From a checkpoint of a small segmentation model.
Training: muon at rate 0.0022, 8200 steps, batches of 128, held-out accuracy 99%.
Rows from block 12 of the encoder of a small segmentation model, named by matrix and row number. Rows with one number belong to one channel. Each number is 500 + 25 x the weight over its row's rms, rounded and kept within 0 to 999. All counts start at 0. Numbers have three digits each.
After each channel's rows are labels from the 100 images, of 14976, where the channel reaches its highest value: "peak on" is the class under the peak. Only what is clearly more common there than usual is listed. The data: rendered rooms with furniture.
# p10: first pointwise conv (encoder.blocks.12.p1.0.weight, 320x320x1x1), inputs 64-127
# p20: second pointwise conv (encoder.blocks.12.p2.0.weight, 320x320x1x1, transposed), outputs 64-127

p10.201:390503505500486462494502501501504506502502504504499548500499477501504505495521454489501499501503437515494493500485500427522500496557501484542545498501495488502499499509501501495500475503498449
p20.201:470508490502532500499504504501491513508516502500501524536334499420587501499431504515338517425498500519630502489471503476498502456495499484516494508523507500498496476503503537498494500506497497
peak on: sofa

p10.262:498514489505512503486532501496499513500518477507507500499535489490501485502500488502538495526500482520500501501488530434490498480499504503468497501500496499511500500505499552502490503501485502
p20.262:535500503503489564521478493624503513506490500576504497529559505502500505500496508496477527503522502501502515491542526500548549501509501500507498503510491510499502561500497509502494481501502502
peak on: robot; arch

p10.67:506502509498498507491503495483514498498501498580501509508501492513498516496499458503504493500511504494501502519510504483502497624563484497440498515497500496502501574546505480502512484494485505
p20.67:534503497505542497507524545505504547486537508506503479519503501496508501495506499500495500489492500497499500503499522491508502498499489491487497571500512504526541506503497494485504508455482487
peak on: flower

p10.256:457496500501485503496480501515477502498501499500492475481516501496547501495498509506501492510528444507501502503506500515494503547499507453505458520497493529519501506542528499502500502500502502
p20.256:512501553500504498425483498502499384503471486505503541525505499546548500505458466504523500494503559501500481504495485493500498436513519497506499515451451347500543512487503509511496500496498510
peak on: umbrella

p10.194:496506513502496503481502513507500500486498505524487424469552502492500502502503497504464504500498490487490505489514499501500502506501500460500516520503482492493443476454611514495495494498538459
p20.194:512495499515504506500445561496482493505504474498501520492495524503500496532514490513495510532500498503518498496540501516538504494449476493505483491498497496462502501498503488466499493495500496
peak on: dog

p10.168:402500505498498489489507419504499553500502497504499576508498441489520488512509511497497501497509499497502490502479501500507488506495513493502478568560515573500500476526558491460525492509501494
p20.168:474501496495486514452497514496497486500457501513473501575491506475503501500559496508499491501494499500551492495492493518505498514411467525478455522497495496498498545473463513498502437495501504
peak on: ladder

p10.309:498499498497499504500499482476500504499497494483499488500495492500484498506513503500500520462495502492496501502503470483508490484498505499496452484445504496501505507517490462500492499500511503
p20.309:495499511490529504499498495499501479500488502502499298498501508498497499497500495493489500498500501502500501500547502498446500515507500492502499506495499493501500480505495490499500500266500500
peak on: umbrella

p10.239:497508496504480493564494500502489505502509499506496484493485496506490501499501500500501506507578505481502564500470502498463494498529497502503532501499498504496553456490510497500496585494495501
p20.239:496483499507551494519497500499552565502505501497495436482501505500460506519488500489381505487512491503504504494493499502500525517504523500499507500500494506494503498489500502502500500488512455
peak on: flower

p10.289:497510497489499440499504492486503491497502499499500502499498498479494502501506503498472489457500501509501500497507478488484501407484496501492521484499500493516262501507509505500502500499500502
p20.289:501504502490501500500501507500502499501503521502501503499500500501503506500496443487511503484504501499502504499538495475511504500509503469488469501501498549500486498472506493499503497501493505
peak on: wall

p10.304:519490492500498505494493495514487493479498499485501614499504494502508495505505491498502465501503481540499503502504483515497501500468507517485496487504500440506521516498503474500496482483541506
p20.304:499533500495525500512577495637502478499504554496499513498448513502502504470498508501486476451484496516461500529506512493505527499498502494508487508479404497503500508514500500517478501488500480
peak on: wall

p10.250:500497482501501500505503518499503471517499519492506483496486498503505531500501481500490464483499488504529479500486743494500500514516501513507499506499509500495510496496479487499509540503481495
p20.250:485491464428492490501504450680500429532501509501515512483503500500498525502504471504497499489509607509500503500506489496513501499505499494493498499594490496500501500500495484483471503500493501
peak on: flower

p10.200:501502448495489505509503506489501503502503489485490489506504494500492490479500513497511504497501485490506540497501505499466488497523500557481497495486489503501497487496587501510500497519496494
p20.200:502489501503534494499502499508492501492455470501493500519374512504499499387468490493467497498500494494500504519510500494508485496494500504507517496497512496500500497491501509504497501500501504
peak on: floor

p10.242:500502497500498494500496475491498501464497499459500498499504500504498495490502506496440503500508503526493497505499416501500490491500500595501520502491486501499492500456502513500498501522466492
p20.242:503502410568496495501499472458519491503500493497482498500497484505497503547494526500525496495501479497506498502480496501495502505433499501498483500412504501497510500502501500500489508515504497
peak on: sofa

p10.191:501496498504497506498498565484499502499499499508501485500505501499507497506485499495502497504512501496503499496505503504502501499496510434499495495501504499500501500530482558495503528500497499
p20.191:496498502499516485482501521505501501516495492509512497481507502496502512465501500497495506495503502498492500502545498544448502473527562501506495510503481501476497501496496501498499502745499492
peak on: dog

p10.204:490492489516505446511518499495495502501523494499508511495502485488515500496500495500548503502489503510500501499509470495498484506458500536468501492567498496522498511482537455500540513489446501
p20.204:495513490502502500502500497491509495529471498497475497510500495500496646479501510473497531498501582457478501501489517514480500521672513594493499553503501504518529499516474495501483496503511500
peak on: window

p10.311:521508506501454499481512499501487496499508512456500464498486483496504519547501540502497499512500435501499487499495384485517501412517498498500502520487558450506499503507573499502514512507483493
p20.311:503506655500506500541503487501540498493506499557494501499504518504495500508473492501506514501534501522496501500471422505496501428496503508569448499499500493503499499494517508495543514507501526
peak on: sofa

p10.292:481532453486495506502501479492489513496508520496469499515517491500542485496499498506501494493497502498500529496741497450505499512513502518495461511525493481491499502504521511501494545494500506
p20.292:540502477489588482498582499502493477516508518507498538499508502505498499491504500491465493492502497503502494502505488482450499497500486502502497504498503498509498474499504467499498474497501503
peak on: barrel

p10.148:506486525500387497497542533500500495481516494706521438528514500499414507502510499488499542496498499476507488499500500494507496504505499483498501503512529498506509500496496487498483495503493500
p20.148:501537504413508458496500460499533504500499458478526501494499469500501504562502498499510474486502524507501500500503502529505500504495502499503509500497562510497494504514498516496508502510508500
peak on: robot

p10.74:505492530496501503492508498467530490486494507497509448512527604488530488475504498505601508500486501502497528502494506502496500502499477534467444477501500500504499519503493476500520467503490510
p20.74:500518517463461510495498493501445500506499488576508517497485500497509509432502504504494614505494499482495495425499503503519503503514516505534498500482302488393478484506496499527501506459496460
peak on: flower

p10.238:500489437521544498489510503487500547577499499493499500498509511497514486494465491488518502503485471632501502496495458526497498509509513526504499492477504488498499507518489504498498500499574471
p20.238:502497418669509496508500498478494498503501505499502500489498493494503373500496563517497491601538482495493501491502499498478507526506499502508475499469447503495492485493513512494508501498497502
peak on: ceiling

p10.236:477480482511500493491490511503488503497508494494496517455481492472512478497499492483499526500512499511499503504505472523492497496503495487499473498508495501496501535483500520497498502504480502
p20.236:513497503500496498502509501490504525592515504492501532500480584480562492500502490487502497502469447437500497506498515494499504452496497503496555509503473390495511502490501501504443498500493500
peak on: umbrella; barrel

p10.279:497496496483497497495500508556493494502556502536504472502499499508509497507495503447498498346500497508500498512515499500473501497500511500503498483541496602503502500497565498501498543495487499
p20.279:508498530502473502521453506501468479496497498507494535503550501566502499501599499529501478500518499500493529473498464515520536501495511495496490497517468427516513431500509499498479501495486500
peak on: umbrella

p10.165:498499477499502502510499502494499502494480498577501502476471518495500508500504504487501501483483495502567505494510688500498499510497491498500495496496502503498502494500456494496504503508498500
p20.165:498496497502578509499500495499500496471493505510498499491513491498499480489494493497513503504434502500503500521497500506724500500509511506500500499511505502494487498489508501491562491516493500
peak on: floor

p10.308:499501499474493485495494488503503498504489489516493461514496548498537502502503487505495487500508549475501501491520507498497504499462507461564490496495318496499448581505486519503499509503532541
p20.308:512479500469498539503497478494499501445502510452494490492498476503510517506509504500538506492491492500510499498500493501503488637500498505494502497497435449503403453514529463504522500509500508
peak on: barrel

p10.230:500501507509507499504498491493499501468507505502479483500499510577500501524511497502496442502497543500496460518465501484514491496496504409482481500511435493491486487499501498517485508514500490
p20.230:509521495462497498508504498491500515498489497519501500498495497510526501485504516500503498537500500501503542498520483510506499459497688498517442510501507496511497658396463511473511500497504500
peak on: floor

p10.295:491502513504473496493512474503502527497501496542498495500525484494506466470504500509501530518497630499497505491467491497492512496500496534508485502499502494501488520492544565500494503501500492
p20.295:497502499547494501574496504500501501493500482513507484487493514481500582492479502511501499502491526500519500500533457504497498503508497501494504496502417445500498453555502515499500501480500503
peak on: barrel

p10.72:499547496503501501500498497500500498494500501439495520490501506501489462512500494493503508501489500493522497480498499518501505484494499499503500501490501503501498500499497498498475479493505501
p20.72:434491485495537522498501621481502465495457494490499501502501500503499502501498486510496504506500501502511496500509500488502512499499527508498515503502502508504493503485506500506483499494501498
peak on: ladder

p10.126:500499498545496505504508501508502482552471500504503500491482503499452494500498494506500494488482484495490494499493537379498506500501505507472492488471499399455500480500500517502499500510502500
p20.126:498503500503502479490504497583500511498503486495507504538498494501470499502515456503500508519520493511493499504533543511590494509635497461496496500505496447500502490501505501480505492490495499
peak on: wall

p10.185:593559492505493485503477501495500499500498494502500503496488519498452551500560499495497481497500472503505499499487512500490496511525501501470493503501499502538501520499511517497503497489495511
p20.185:454481495499504271542508494489503483526499531505495488512501501496499503500504503516515507500502499472545502599500516491499410482498521500502483548542495540502510500503506512499508504499500492
peak on: robot

p10.39:495511508460463497513500447501514483496513508516502497478530509502483499506501492480542509501504499486475500509517502475500496516453538569498502493503535502505499508502505487495387502500511588
p20.39:480507578498498507491499503500497661500488480501503537512485484500499511457478482505497501444510433492510541503503500503520502500512434490501507506502504501501494502499506479488498501454494495
peak on: floor

p10.222:506503501491501500500505479483498543499534529501492534500493501472499494502508500502510520501512551521485493479530500497497498499472502493485512499505513490502516500513498482502502443490498507
p20.222:510501522491474500499500485498503500476504506497505504506525508492501509503501502498520569507502500507493497491491465518502487451493508514500503500546503432500502481546500496496492511494530504
peak on: barrel

p10.16:500582490495503440496477502482503504496502507501496461499523509502501525492546500507499511500499499593508489501502501495483507497498493603501500493495502542498509501489420490497499494499528502
p20.16:500493499483503443500492555544496459497484498498498562501502542501501501504499478447487494491511499498502502492502498507495514476500499512504495521515504493497500460499496529508505505493500502
peak on: flower

p10.1:499530532484504503498500501438508512503540510500582476510491501503495500504485501495522499486519491502491517499501510514497504502504511503527454559500497495501497503503508505496500505479492509
p20.1:499514510520521504495505489497504526501521499480528501499499503501495501511503495499442500502517498497520514503505499503537489499507487500486524503488499516492497435510498501500503505502498505
peak on: sofa; flower

p10.100:498503499515516501494501474498500534480504546507499469554490500502500485508495503520539514538488477509499484504515513550490476492498500496536499499519504485509506505516510486499510521503497507
p20.100:449498503500517494533496502505498504513515496499497490499500498494498486519447511496484498520502579502502499500504524541514603487501506489501547561483501500611504501497492504493502540501507499
peak on: wall

p10.274:495501500521513544490501499505500520500503499502522496493493523549500499500518493507497500499482500498494511496500501497498495504506498503500502519501528501521500495507492495489479531520505531
p20.274:497508503498478491500498501523472500524501459499500457496504497492501514467500373500507500508507507504503495573498500438502499499496498504498493492502639492515489478591502491488466500476509503
peak on: ceiling

p10.107:489505498501496528500500602500517501533497495436584518501492501502508499508497455495510500402491499483518547560493494615494508498562498501508497529517493496498501502497497499498502513496499496
p20.107:495488493442509511450509475539509449493496504495434501456502513477497448496506486487500502491508493507500495504506504507569499507494498507503496503499603492513506500615498498499493500495475507
peak on: sofa

p10.172:501499476509505499509499494525487504491486543448500504496498494498499500499503540483485501496489490502498528490534503499500495497505503494501484491467494482501498465501464494504483505502472499
p20.172:499504501500503484498500489507474501506499494481500744508508505500499500501501492500488494501523500491499500494479472508500497504493488502456501474501500500500499515448499507495498501740456501
peak on: barrel